config.yaml
model: "sound classifier"
dataset: "songs of 200 made-up bird species, synthesised, often over outdoor noise"
train_examples: 39062
gain_aug_db: 6
n_mels: 80
hop_length: 160
input: "log_mel"
spec_augment: true
win_length: 400
targets: ["species"]
num_classes: 200
arch: "transformer"
norm: "layernorm"
norm_position: "pre"
hidden_act: "geglu"
mlp_ratio: 2.67
head_dim: 32
fused_qkv: true
bias: "all"
qk_norm: true
parallel_block: true
inner_norm: false
subsampling: 2
layers: 12
width: 192
positions: "sincos"
pooling: "class_token"
label_smoothing: 0.05
loss: "cross_entropy"
init: "torch_default"
residual_init: "none"
optimizer: "nadamw"
learning_rate: 0.0021
beta1: 0.85
beta2: 0.95
eps: 1e-08
magnitude_pruning: 0.3
max_steps: 5300
batch_size: 64
epochs: 8.7
lr_schedule: "wsd"
decay_fraction: 0.3
final_lr_fraction: 0.01
warmup_steps: 260
weight_decay: 0.4
Rows from block 4 of a small sound classifier, named by matrix and row number. Rows with one number belong to one neuron. Each number is 50 + 10 x the weight over its row's rms, rounded and kept within 0 to 99. All counts start at 0. After the name is the row's rms in percent of the matrix's.
After each neuron's rows are labels from the 100 clips, of 14976, where the neuron reaches its largest size: "lies over" is the class under the peak. Only what is clearly more common there than usual is listed. The data: songs of 200 made-up bird species, synthesised, often over outdoor noise. In brackets: how many of the 100.
# gate: MLP gate (model.blocks.4.mlp.gate.weight, 512x192), inputs 0-95
# fc1: MLP up (model.blocks.4.mlp.fc1.weight, 512x192), inputs 0-95
# fc2: MLP down (model.blocks.4.mlp.fc2.weight, 192x512, transposed), outputs 0-95

gate.255 119:50 50 50 65 55 41 50 50 62 49 51 63 50 36 57 50 48 62 55 40 44 50 52 50 37 54 51 59 64 50 60 58 55 58 50 47 45 50 30 54 50 63 40 50 50 58 32 42 50 45 50 41 50 64 57 50 18 64 50 50 49 40 46 50 49 66 60 65 50 50 50 50 36 44 34 50 50 46 50 50 69 73 50 45 61 54 50 49 50 50 57 51 47 50 71 27
fc1.255 071:50 50 41 44 50 27 53 50 28 48 39 50 50 50 49 50 43 50 49 51 50 50 50 63 44 48 50 53 50 32 50 32 50 49 50 59 35 68 50 50 50 50 45 43 72 26 57 50 50 47 31 49 50 50 50 50 53 61 51 53 50 50 40 65 57 50 60 50 64 40 32 61 67 65 50 56 50 50 50 45 50 60 39 42 55 63 44 82 60 67 50 59 13 39 50 50
fc2.255 065:50 50 50 57 50 46 50 50 59 50 50 67 50 43 40 50 50 37 59 49 50 50 35 51 33 50 65 50 50 53 50 40 32 50 18 50 64 73 39 52 26 44 48 59 44 49 50 50 58 50 50 50 33 41 45 44 65 50 48 50 50 57 46 50 50 35 43 71 50 50 50 66 50 69 50 50 27 50 42 62 50 62 50 12 50 50 41 68 50 50 52 63 64 48 61 50
lies over: upsweep (39)

gate.345 111:50 30 45 73 50 47 71 44 65 50 50 68 22 40 41 50 38 63 57 42 50 32 50 40 59 61 50 50 50 50 50 50 34 59 38 60 32 50 50 50 46 71 50 57 59 50 38 50 64 50 58 48 51 56 50 65 49 65 52 24 50 50 50 50 54 50 50 63 22 50 66 50 43 37 23 50 53 61 57 49 73 41 42 50 63 49 50 60 50 36 50 50 38 50 50 54
fc1.345 088:50 52 39 63 55 66 50 75 50 53 50 50 46 63 50 55 30 50 50 27 50 50 57 41 63 50 50 41 23 39 63 50 50 44 50 61 50 49 50 49 50 50 60 50 50 42 60 50 50 47 41 60 43 33 50 63 50 50 61 50 34 50 39 50 41 71 66 50 50 54 71 46 46 49 22 50 38 50 50 65 51 46 55 60 50 50 36 50 78 35 50 48 45 27 53 62
fc2.345 089:56 59 62 70 59 44 55 67 60 41 50 64 41 64 50 50 50 42 26 50 35 50 43 50 50 41 43 52 51 50 50 50 45 39 73 56 50 50 50 67 50 48 50 47 35 50 53 50 50 49 47 50 66 39 70 50 61 50 50 50 56 50 26 48 33 33 33 31 50 50 58 43 50 50 24 36 62 36 50 50 21 61 36 50 65 50 50 74 76 58 51 50 42 40 37 45
lies over: downsweep (33); steady whistle (27)

gate.11 084:47 37 50 52 70 71 44 57 47 43 57 50 66 33 42 40 29 60 70 53 27 64 53 43 45 37 48 50 50 58 50 50 50 50 56 38 52 58 52 59 54 22 55 50 44 50 50 53 50 34 50 50 50 47 59 39 50 53 43 50 41 51 46 25 38 50 58 75 62 60 48 75 31 58 50 50 50 50 24 53 50 84 50 60 50 46 50 49 47 36 68 50 58 44 50 61
fc1.11 119:37 61 30 50 50 50 50 66 50 50 50 58 50 62 40 34 23 48 83 44 56 50 50 50 55 41 46 51 57 50 56 45 50 45 45 51 29 50 50 50 61 47 46 71 50 61 63 58 61 57 50 48 34 35 50 81 55 54 44 46 50 72 61 25 60 61 61 50 50 43 61 48 54 60 52 65 45 39 51 50 65 43 50 76 61 45 18 52 50 36 45 50 51 41 62 50
fc2.11 119:56 33 52 43 57 50 50 45 65 69 50 37 67 50 50 28 50 39 39 50 55 49 38 53 50 50 22 46 51 50 46 58 50 62 47 73 50 55 50 44 50 53 47 37 50 48 27 58 50 37 46 50 40 59 50 50 54 61 55 52 51 44 50 47 63 69 55 26 40 35 50 17 52 84 52 50 50 57 56 50 43 48 50 50 58 45 53 50 73 49 36 44 56 38 50 48
lies over: downsweep (45)

gate.431 094:52 47 48 38 50 56 56 52 43 50 50 47 50 34 53 50 58 55 39 47 50 60 50 45 50 50 64 51 53 33 31 52 61 62 39 52 42 52 65 42 38 50 46 63 40 50 50 53 47 36 35 39 39 51 32 50 62 50 28 62 50 50 50 63 39 50 50 56 59 37 59 75 59 50 57 60 62 50 42 61 50 75 32 50 50 27 67 58 48 70 58 50 50 45 36 48
fc1.431 119:50 67 31 47 48 41 34 43 55 50 50 40 48 50 33 50 50 50 50 65 49 67 56 50 50 40 29 50 51 54 58 66 54 71 51 37 67 28 50 52 68 50 28 56 54 50 50 50 35 66 37 50 43 50 50 50 47 56 50 50 37 36 62 50 49 58 50 50 35 49 59 49 36 50 47 34 38 45 61 37 56 28 31 54 50 50 37 30 52 51 34 56 49 51 62 45
fc2.431 116:55 71 41 50 39 44 50 60 49 29 82 50 47 50 50 50 36 42 60 50 38 46 54 45 59 39 37 50 50 50 50 50 60 50 52 50 69 66 36 72 53 48 82 55 55 51 45 51 29 50 50 55 60 50 50 31 37 55 50 50 50 54 58 45 55 69 50 54 63 50 48 51 38 41 50 30 35 43 47 47 30 64 50 50 58 50 50 50 50 50 50 50 50 42 50 50
lies over: upsweep (37)

gate.31 075:47 37 50 56 46 47 78 50 48 70 52 40 60 62 48 26 50 37 58 50 50 42 50 50 43 58 50 63 69 43 54 56 64 37 55 41 31 50 50 50 45 59 50 50 50 35 50 50 50 47 38 50 50 42 58 36 50 85 50 34 44 39 32 18 50 50 43 50 74 39 43 35 50 67 46 50 50 44 50 50 50 50 50 50 50 26 50 69 51 50 56 50 52 49 38 44
fc1.31 060:50 36 63 61 71 50 50 44 77 58 41 41 59 50 48 35 35 24 64 54 73 51 50 50 58 58 45 50 50 50 55 51 50 47 57 50 45 51 58 55 50 34 50 67 50 39 47 25 60 50 50 50 47 51 50 67 53 59 68 50 35 50 50 54 50 50 57 35 50 55 51 36 50 50 50 55 50 55 63 57 58 45 39 47 32 50 50 61 43 74 62 59 50 47 42 59
fc2.31 062:49 50 48 59 50 50 50 70 55 32 41 50 33 50 50 37 45 56 50 22 56 51 55 53 50 50 70 50 40 59 89 50 50 54 56 50 50 55 37 46 55 50 68 50 50 50 39 53 53 50 50 56 38 50 50 46 37 50 50 66 41 50 69 76 50 50 50 57 50 49 50 50 50 75 54 50 55 50 38 43 50 39 53 42 50 56 41 50 50 50 50 50 63 37 37 46
lies over: harsh note (50)

gate.258 136:36 49 43 47 67 46 43 35 51 46 46 50 50 54 57 50 59 43 64 50 28 50 50 50 50 55 50 52 46 41 50 50 50 50 45 52 51 59 47 50 34 43 54 73 50 50 45 50 36 50 66 50 47 37 50 37 36 58 35 56 48 50 37 42 50 64 66 66 50 50 35 50 50 58 43 42 50 55 44 50 57 77 48 50 45 50 68 56 61 52 61 59 40 54 53 48
fc1.258 128:80 59 50 61 44 66 50 33 50 50 58 33 50 43 50 66 50 52 60 50 59 40 50 48 50 50 57 43 35 46 30 63 41 47 49 59 25 52 57 50 49 59 55 49 57 62 43 50 59 71 50 50 51 50 50 63 70 50 50 45 74 55 50 41 48 59 37 49 43 50 50 66 50 50 52 63 57 50 51 69 50 39 50 31 50 29 50 33 38 35 37 50 68 81 50 59
fc2.258 124:50 62 60 39 50 50 50 36 41 66 44 50 50 79 41 50 48 61 46 57 56 47 33 65 46 56 35 55 50 50 31 43 36 50 58 51 50 53 46 52 57 56 50 50 60 50 50 54 55 50 79 61 38 66 36 61 50 56 59 56 45 71 50 50 43 57 50 50 34 50 50 47 48 21 50 62 50 48 46 42 68 47 68 50 50 50 50 48 50 50 50 48 50 55 50 50
lies over: harsh note (49)

gate.171 120:53 50 50 78 50 51 50 50 61 71 50 57 26 38 56 41 47 65 50 43 50 50 50 61 51 50 50 50 53 50 50 50 36 59 43 40 57 38 36 62 47 55 38 50 50 42 50 43 50 48 60 50 41 50 60 50 41 56 61 23 43 56 53 38 46 64 61 54 39 53 50 40 39 50 32 36 45 54 50 61 65 51 36 49 50 58 50 58 48 50 50 50 50 61 50 39
fc1.171 067:50 38 70 50 50 55 45 85 41 54 50 52 50 45 61 50 57 59 50 47 53 50 50 50 50 62 44 57 57 51 50 47 50 50 31 50 50 45 66 50 32 50 50 41 50 50 65 75 50 50 46 58 56 50 34 52 80 37 65 76 50 68 50 70 64 54 55 50 61 61 50 50 70 45 28 59 41 50 51 54 50 25 43 42 50 48 50 50 36 38 31 70 50 47 54 39
fc2.171 064:50 46 76 20 53 49 50 50 44 50 50 54 50 72 38 62 50 35 50 50 52 49 50 44 50 50 56 42 50 50 25 22 50 50 50 64 63 56 61 52 63 50 49 54 49 43 50 45 50 51 50 50 52 43 76 50 50 50 37 50 52 50 50 50 55 50 45 65 50 50 41 48 50 40 50 65 39 50 45 50 50 65 50 34 24 46 52 50 39 50 60 55 50 50 50 37
lies over: downsweep (48)

gate.156 090:47 42 49 50 24 50 50 41 50 50 50 50 33 50 65 50 50 55 56 50 50 50 50 63 42 50 50 30 50 50 50 50 50 65 40 49 68 36 51 46 50 59 50 46 85 50 44 49 34 47 50 50 70 52 70 38 52 50 57 50 50 39 61 48 35 50 37 30 50 65 30 71 59 40 40 32 57 50 63 50 38 62 38 50 66 54 53 60 56 77 34 50 35 40 50 38
fc1.156 102:50 26 45 50 64 50 50 48 56 46 59 50 50 41 50 62 56 50 40 73 51 62 52 57 50 51 50 54 61 52 58 44 44 50 50 82 64 45 49 50 41 53 37 48 68 50 50 43 48 31 60 50 50 43 48 33 44 50 63 52 32 50 40 50 55 55 45 37 50 78 33 61 39 54 44 36 67 80 58 50 39 66 50 39 63 60 56 50 67 50 50 16 50 49 50 50
fc2.156 097:50 50 65 86 50 60 54 56 67 47 72 64 44 13 57 65 34 41 59 50 50 72 50 51 50 47 50 50 67 50 51 50 57 62 56 62 50 49 47 61 40 50 50 48 50 44 50 50 52 29 50 50 37 60 50 50 77 61 50 54 50 44 47 49 50 71 50 50 43 50 50 33 50 50 24 53 50 50 45 52 40 40 50 50 74 50 44 62 50 42 50 34 50 50 42 53
lies over: warble (28)

gate.277 101:52 51 50 42 55 50 43 59 28 48 50 50 50 52 50 23 50 62 55 33 51 43 55 50 53 53 59 50 50 50 50 56 28 59 50 42 53 43 55 38 50 41 50 57 34 50 50 58 51 43 62 50 50 50 45 50 53 50 36 51 50 46 60 52 50 47 76 70 50 50 36 65 50 50 50 49 40 56 50 68 51 57 49 48 43 48 50 47 62 57 62 50 50 50 65 45
fc1.277 108:49 51 50 46 43 62 46 53 42 68 50 46 28 57 50 16 46 46 50 33 50 56 49 52 38 62 50 39 50 74 55 47 37 50 47 48 66 50 50 48 57 35 57 50 37 60 49 53 48 50 55 53 67 39 50 40 57 39 48 58 39 60 50 64 34 46 68 50 50 62 32 50 57 58 53 46 43 60 50 59 42 43 61 50 37 46 41 50 47 50 50 52 43 50 65 60
fc2.277 111:41 50 62 50 39 50 50 52 72 44 34 59 50 35 50 66 53 63 53 44 35 50 70 56 50 50 69 50 56 46 54 67 60 28 63 69 49 39 43 48 39 52 57 50 51 29 50 50 50 39 32 55 67 24 72 44 54 63 46 50 50 47 57 48 55 40 46 50 50 70 50 58 50 50 50 50 46 70 56 62 41 41 50 21 63 51 50 50 55 50 50 53 50 56 59 41
lies over: downsweep (26)

gate.113 095:33 50 50 50 35 69 52 66 42 56 23 50 25 54 49 50 66 50 55 38 54 39 55 50 44 69 41 44 46 50 67 49 35 50 47 63 50 39 62 50 58 74 50 50 50 50 50 57 60 49 69 54 50 58 32 31 42 50 43 52 65 62 37 51 44 50 42 57 36 70 51 58 50 50 39 50 54 50 50 66 59 50 27 31 67 51 55 24 43 61 50 50 50 50 50 50
fc1.113 153:50 50 55 42 58 50 50 70 33 50 39 69 50 63 46 43 58 50 57 33 49 22 46 33 36 50 56 43 50 46 66 63 46 50 73 49 60 58 64 35 46 62 50 40 44 63 50 64 54 29 58 50 56 38 50 50 44 53 46 50 60 50 46 53 44 38 65 69 30 62 64 54 45 52 57 56 45 50 51 55 52 51 34 32 59 40 49 44 64 60 50 57 50 35 52 52
fc2.113 143:29 58 58 40 54 53 50 55 44 32 50 59 55 46 61 64 67 69 42 57 42 50 50 42 36 50 58 40 47 60 69 58 50 50 38 50 37 17 49 47 33 52 64 54 54 41 54 50 41 53 50 50 55 37 37 63 45 42 33 50 44 50 54 37 66 39 58 60 28 48 50 50 50 50 62 83 47 43 37 81 52 49 40 50 50 50 50 24 49 53 34 42 57 50 50 50
lies over: upsweep (66)

gate.270 079:24 42 54 50 50 50 50 55 50 50 29 50 54 50 74 34 40 37 58 44 50 31 46 50 50 50 54 50 54 58 58 50 68 50 15 62 22 51 50 62 37 55 66 50 37 50 50 50 45 50 50 33 50 58 50 44 64 50 50 37 60 52 50 37 64 50 41 47 50 47 33 45 50 63 50 37 70 50 69 50 50 38 50 50 66 42 50 44 58 39 50 62 50 71 43 61
fc1.270 127:59 59 54 56 33 50 51 56 57 60 58 28 50 46 73 50 22 31 49 53 60 39 46 44 47 41 33 50 48 65 39 37 53 39 50 58 54 58 35 64 43 32 50 68 48 63 44 29 42 50 54 50 50 41 44 40 50 50 65 36 52 51 47 50 50 50 50 51 50 50 47 56 50 58 35 32 63 50 50 54 47 50 50 50 38 54 50 46 50 72 68 51 48 46 59 50
fc2.270 123:50 51 50 51 50 77 42 44 38 43 52 50 63 50 34 48 38 70 50 56 62 44 46 41 73 52 50 45 16 48 62 50 60 48 59 59 45 52 50 50 50 49 44 50 44 52 47 70 47 63 50 71 36 33 36 50 43 50 61 50 51 52 50 50 35 50 55 50 50 42 50 56 52 66 40 50 50 54 71 45 46 58 64 30 34 39 45 40 50 36 73 41 56 66 44 50
lies over: harsh note (69)

gate.237 117:50 58 48 66 50 77 43 60 56 55 41 42 50 35 54 48 50 64 50 51 50 57 50 50 55 48 44 45 50 44 43 50 45 65 40 50 50 40 46 63 34 52 42 50 43 25 25 50 54 47 50 50 33 54 36 42 48 45 49 56 57 43 66 32 52 81 50 50 55 40 50 53 42 45 38 50 58 50 42 58 81 50 47 73 50 38 41 34 45 40 61 61 46 50 48 50
fc1.237 128:40 56 50 50 50 65 50 50 57 52 58 45 41 53 53 50 50 46 44 32 50 34 39 26 17 28 33 50 63 53 50 52 50 50 51 66 63 50 50 60 50 59 64 54 57 47 51 44 42 50 45 47 62 50 50 50 48 69 50 54 50 50 57 50 66 55 47 50 50 50 48 51 53 50 50 69 50 59 41 59 50 50 42 70 50 48 52 50 43 44 53 50 41 50 40 57
fc2.237 137:50 52 57 54 61 53 53 51 50 44 70 48 74 50 74 60 45 44 59 35 50 45 33 50 41 35 50 44 43 30 46 64 72 50 50 45 62 57 56 50 50 53 77 53 66 50 34 50 46 66 50 50 53 57 28 42 39 71 72 50 48 38 50 32 50 70 50 50 52 50 53 46 45 50 50 30 62 37 50 56 49 50 50 61 66 42 43 50 50 28 50 50 50 40 50 50
lies over: downsweep (33)

gate.341 056:69 61 29 50 57 59 47 50 50 50 50 37 50 44 39 50 45 58 63 47 50 50 50 51 50 53 36 50 31 50 42 47 42 53 50 58 61 64 39 60 57 50 58 63 50 32 70 27 30 50 50 56 60 52 50 44 58 52 28 33 38 50 50 70 50 50 54 52 50 36 50 50 44 26 42 50 44 50 31 50 36 37 34 52 50 52 40 50 47 50 65 56 65 47 50 70
fc1.341 051:34 35 57 67 50 50 50 50 50 39 25 50 65 50 46 50 56 36 50 69 63 61 42 48 37 50 35 38 64 54 50 35 50 51 61 50 50 53 49 50 48 50 57 47 50 73 50 47 74 42 35 37 41 32 57 50 52 50 56 63 49 50 50 39 50 46 64 47 50 79 41 81 42 61 57 47 75 54 69 17 50 48 51 55 69 48 50 50 49 50 47 68 41 51 36 50
fc2.341 054:50 50 50 50 50 73 50 47 32 50 61 50 84 49 41 35 42 66 50 50 43 48 50 72 53 44 37 40 50 55 43 50 51 50 48 64 50 54 50 29 50 53 57 26 44 45 50 50 47 43 50 51 43 61 50 50 50 51 44 70 58 61 50 50 23 24 46 44 57 30 64 34 48 41 50 50 50 39 38 50 56 60 39 50 60 43 32 45 37 45 55 50 50 50 50 51
lies over: upsweep (25)

gate.47 101:49 50 42 82 51 64 59 47 43 36 47 45 50 50 54 53 50 50 50 54 41 47 48 59 44 58 62 39 55 50 50 50 38 62 33 34 50 51 42 50 54 50 48 59 66 53 41 61 50 54 52 50 41 36 41 50 47 50 70 50 61 53 58 50 48 50 49 50 31 40 55 46 50 68 18 58 60 64 50 50 49 56 50 65 50 52 46 57 53 25 36 42 50 50 50 50
fc1.47 108:40 50 70 63 53 29 50 37 50 43 50 50 50 46 50 39 50 38 50 54 58 50 50 50 50 53 36 43 61 50 50 38 50 59 46 50 45 50 52 44 65 57 33 57 55 50 50 50 51 44 50 60 58 40 82 50 56 50 52 50 44 50 61 55 67 50 50 50 34 35 60 57 48 60 46 56 36 61 50 49 50 55 38 63 60 70 48 74 50 50 26 50 39 50 50 63
fc2.47 107:65 66 25 50 46 50 50 67 30 50 71 50 39 44 44 64 54 47 43 50 50 33 50 35 50 40 50 53 41 50 62 65 50 48 50 42 52 44 77 50 50 77 67 50 58 52 58 51 44 50 50 50 44 50 31 30 63 50 16 50 50 35 50 45 50 55 50 57 50 59 46 54 42 50 44 50 60 50 50 50 50 65 43 55 77 50 50 31 50 49 50 58 41 36 48 61
lies over: downsweep (49)

gate.80 092:48 50 48 44 62 53 43 50 50 41 50 49 56 44 40 50 50 65 50 53 41 55 60 50 64 51 60 52 50 45 50 50 36 47 46 50 60 42 28 50 44 36 62 64 50 50 49 31 48 49 49 50 71 58 45 36 34 59 41 50 42 34 50 50 50 50 51 50 49 58 38 39 51 50 38 50 47 50 51 50 44 72 63 50 58 55 50 50 60 54 49 50 50 43 50 27
fc1.80 081:39 50 59 50 50 49 50 48 61 67 50 50 47 50 28 50 48 50 72 54 50 50 75 46 57 53 61 48 53 50 42 57 42 44 47 64 50 48 63 56 50 36 48 50 22 33 43 26 83 37 18 50 64 50 59 48 44 50 27 32 50 47 34 50 50 35 50 50 50 38 50 57 48 48 50 50 44 65 50 36 45 48 56 54 50 46 53 61 50 64 50 61 58 47 43 61
fc2.80 080:56 54 66 55 50 53 36 50 52 50 28 37 40 25 50 54 64 50 42 43 69 50 53 50 36 53 47 49 65 56 45 46 67 56 50 60 78 50 36 56 50 53 41 63 43 75 50 75 50 50 50 50 57 53 50 45 49 41 45 71 57 55 57 58 58 45 50 50 49 51 50 56 43 72 49 50 51 54 51 43 50 50 46 53 46 59 50 35 64 50 48 50 50 50 50 50
lies over: harsh note (34)

gate.480 086:63 38 54 50 40 50 38 50 50 62 38 50 30 40 53 47 44 50 54 43 50 56 33 47 50 50 40 45 60 50 61 58 53 50 45 67 55 47 41 57 39 51 45 50 37 46 50 50 50 54 50 25 36 56 45 43 50 34 50 32 50 28 55 50 29 50 50 50 15 63 42 61 62 44 34 33 65 50 43 79 42 50 41 50 69 47 50 40 56 50 40 63 64 42 50 50
fc1.480 108:45 37 50 42 49 50 50 62 37 50 50 50 54 50 50 29 45 69 59 54 27 50 49 50 50 52 38 49 72 38 50 56 61 59 42 63 69 55 56 37 36 35 61 55 45 41 50 50 30 41 56 44 45 59 49 24 48 43 48 50 33 49 47 69 53 50 66 50 50 74 44 71 41 50 55 51 41 47 50 42 50 50 50 61 51 50 67 30 62 81 67 54 44 38 47 62
fc2.480 112:48 50 59 50 50 50 50 69 38 48 50 52 35 63 49 33 58 50 27 65 59 58 61 67 61 63 43 39 58 50 62 55 49 35 50 46 50 34 49 50 59 60 50 57 43 52 50 58 58 52 50 50 60 62 45 63 63 47 51 35 50 66 50 50 50 54 21 41 44 31 50 59 50 50 52 46 39 52 47 72 50 63 38 60 60 67 50 60 50 53 47 50 35 34 38 48
lies over: warble (33)

gate.223 106:50 50 72 50 57 48 75 50 50 62 50 58 50 39 44 42 50 71 38 53 41 50 61 50 50 55 44 45 59 50 56 64 53 72 60 47 59 50 43 50 49 66 43 29 45 50 18 43 50 65 49 50 44 61 50 50 50 50 65 47 36 35 50 45 50 56 55 50 50 65 50 50 45 49 33 43 61 74 63 50 50 55 36 30 54 51 50 47 30 49 51 46 51 57 54 50
fc1.223 079:53 58 31 51 63 50 50 43 47 22 68 41 70 67 50 79 52 50 45 77 42 58 46 50 50 50 50 51 42 56 53 65 43 40 52 33 35 71 53 50 50 34 35 50 50 49 76 45 50 41 44 53 27 50 53 50 50 43 44 30 50 42 54 50 50 61 50 53 50 50 70 40 49 50 50 49 41 49 50 50 49 70 50 50 48 49 51 41 60 50 46 50 50 50 54 50
fc2.223 075:70 50 50 55 67 50 70 40 50 39 50 50 50 25 50 27 50 42 54 50 46 48 50 50 45 50 41 47 51 50 50 69 56 61 32 55 45 50 51 52 51 34 50 50 47 17 50 66 50 40 50 50 50 50 42 47 37 44 37 68 60 50 56 50 50 51 39 56 52 50 77 50 47 50 46 44 51 47 39 51 61 50 50 65 42 52 49 53 45 53 38 50 45 59 46 80
lies over: warble (26); harsh note (25)

gate.221 091:33 35 56 50 61 46 50 59 69 50 60 43 50 26 50 50 38 50 50 61 25 45 62 56 42 40 51 50 45 65 42 48 57 41 36 34 44 65 32 50 39 50 50 50 26 46 50 53 43 43 50 50 50 50 50 51 50 38 65 50 51 33 67 32 19 46 77 68 50 41 53 44 53 50 50 50 50 45 28 56 57 50 50 61 21 56 48 56 50 46 50 50 50 41 44 50
fc1.221 093:57 50 51 50 54 50 37 61 52 50 50 45 46 26 50 54 72 50 67 69 50 63 48 50 50 49 49 50 39 54 54 50 50 53 58 28 50 50 42 39 50 50 39 60 50 50 39 46 46 46 48 50 50 60 50 50 59 50 50 50 63 24 52 36 33 56 47 52 43 19 50 50 44 50 61 56 50 50 35 38 40 50 54 60 35 50 33 43 54 37 55 50 50 50 34 79
fc2.221 092:56 44 57 50 51 46 54 48 34 58 37 50 55 54 46 50 59 54 44 49 50 50 48 50 50 50 66 50 61 63 84 34 43 53 64 62 39 44 68 50 43 50 50 50 50 50 50 26 71 50 50 48 67 50 66 36 51 36 46 50 64 47 50 54 56 49 51 43 61 31 52 36 60 50 59 52 56 61 51 42 68 44 57 58 50 50 42 41 28 50 55 37 36 33 18 38
lies over: upsweep (32)

gate.296 096:40 51 42 45 50 37 50 34 37 50 39 50 59 52 50 52 50 72 50 41 40 50 69 66 61 50 42 41 33 51 43 50 55 52 31 59 50 59 50 52 50 50 42 50 38 68 57 50 43 50 44 37 50 56 50 40 38 50 38 50 50 47 27 41 57 50 63 50 50 54 50 50 50 42 50 43 50 50 58 50 50 63 45 37 39 45 74 41 60 65 67 58 32 66 58 50
fc1.296 113:50 51 50 48 50 43 50 69 41 50 59 50 61 75 57 36 38 50 45 47 35 52 58 45 44 50 45 50 50 80 54 39 46 31 41 32 50 50 50 46 28 28 52 50 59 60 59 48 42 50 44 55 42 42 50 50 56 50 65 59 31 50 35 67 60 50 53 47 50 50 54 58 54 50 33 64 64 44 59 50 41 50 61 50 41 50 50 50 63 50 62 42 37 46 32 50
fc2.296 118:50 50 50 50 53 46 50 69 50 63 45 46 46 61 50 40 50 61 54 49 32 47 64 50 65 49 47 43 55 50 58 50 50 27 50 53 50 31 33 46 32 60 61 66 55 62 50 28 40 50 50 37 50 32 46 52 50 43 34 66 41 32 50 50 50 67 58 73 49 50 48 38 50 59 44 50 91 55 50 47 60 50 50 45 50 45 52 41 46 33 55 58 50 52 55 56
lies over: harsh note (29)

gate.284 099:50 50 42 43 50 72 50 50 43 47 50 49 37 28 50 44 46 64 50 50 57 44 45 49 50 44 59 46 48 35 44 42 44 64 31 68 50 56 65 49 34 45 50 57 47 45 50 50 54 39 47 31 45 50 35 33 54 50 39 59 69 50 52 50 50 46 63 55 50 19 52 50 61 50 55 64 42 56 57 84 46 50 32 53 46 34 49 50 43 63 56 51 52 50 42 46
fc1.284 149:50 50 62 50 52 50 50 50 37 50 50 61 47 59 61 50 49 50 50 25 54 28 59 50 50 57 80 52 59 55 50 43 50 38 56 50 50 57 66 39 50 47 63 50 49 46 50 52 62 20 52 50 50 20 51 48 59 29 50 50 50 65 48 61 34 41 50 63 50 46 48 52 54 51 52 56 64 50 60 63 34 65 63 43 31 29 60 67 56 50 65 42 50 39 46 39
fc2.284 149:52 39 59 53 49 50 63 45 60 50 28 51 46 48 61 43 50 50 47 50 52 29 42 39 50 64 52 50 61 50 33 50 45 53 59 56 24 30 69 30 43 41 23 50 50 40 58 55 50 50 50 35 35 43 56 69 50 43 39 50 54 64 50 53 53 37 48 52 44 56 54 66 55 50 50 67 72 54 52 53 50 39 26 55 46 35 52 47 38 63 50 50 36 71 49 75
lies over: upsweep (28); arch (27)

gate.335 105:43 50 67 78 48 50 54 37 61 50 57 49 33 50 50 50 30 62 50 56 43 50 50 50 41 50 52 50 55 56 50 50 50 69 36 61 50 30 38 62 59 50 44 44 45 50 28 48 61 55 50 38 50 50 50 56 50 72 62 35 50 47 50 51 57 54 59 50 64 48 50 31 32 50 50 50 43 69 50 57 50 50 50 50 47 66 61 62 50 50 50 50 28 50 35 50
fc1.335 073:52 62 50 50 44 53 50 46 39 72 38 50 50 37 58 50 50 50 50 50 55 42 50 64 43 67 50 50 50 60 50 51 50 50 50 59 50 53 50 41 52 75 44 50 40 34 50 50 50 50 49 63 75 46 59 62 50 68 70 64 44 50 66 69 58 31 44 50 52 65 65 34 40 47 49 62 62 57 31 50 50 42 44 50 37 62 47 50 26 42 52 36 50 73 41 50
fc2.335 076:47 50 50 68 50 61 50 67 24 40 61 58 67 50 55 50 50 61 50 46 50 50 50 42 50 50 34 50 36 27 72 50 47 64 56 50 66 40 36 50 53 50 50 37 50 57 54 49 69 62 46 50 38 64 50 52 16 50 50 50 50 49 37 50 56 50 50 50 57 50 50 50 66 50 36 50 50 54 57 50 48 54 50 28 66 50 50 50 45 36 58 53 50 50 40 10
lies over: harsh note (40); downsweep (30)

gate.235 084:45 50 47 50 50 50 46 50 50 50 33 50 38 57 50 56 60 39 64 55 52 63 50 53 52 44 66 43 53 51 49 42 50 50 50 58 50 43 48 50 50 33 64 50 57 48 50 37 57 41 50 34 50 47 41 52 50 50 34 65 50 39 32 50 50 67 50 55 57 50 16 38 50 42 26 50 63 54 50 50 50 52 62 52 59 64 50 74 50 50 47 63 50 50 50 50
fc1.235 095:71 48 43 46 39 59 54 50 49 50 50 61 23 49 47 65 37 54 21 60 64 46 57 69 50 40 45 47 50 50 48 46 39 35 50 40 24 44 54 50 47 41 58 45 42 70 56 70 53 60 60 48 50 68 50 50 50 50 64 49 39 63 46 73 54 46 36 50 72 51 50 69 55 46 50 33 46 50 50 50 46 28 59 27 40 37 47 58 50 27 50 32 66 58 62 58
fc2.235 093:47 50 52 47 51 50 50 58 44 34 50 61 39 36 41 62 50 58 40 68 49 56 43 72 41 50 50 71 56 31 47 32 50 43 43 54 55 50 55 38 64 50 50 50 65 50 50 30 49 33 73 50 77 44 56 54 35 57 50 47 36 72 59 41 48 50 50 65 50 47 51 71 50 46 50 43 50 50 42 50 50 60 50 58 49 50 69 50 26 50 55 31 50 32 63 41
lies over: upsweep (30)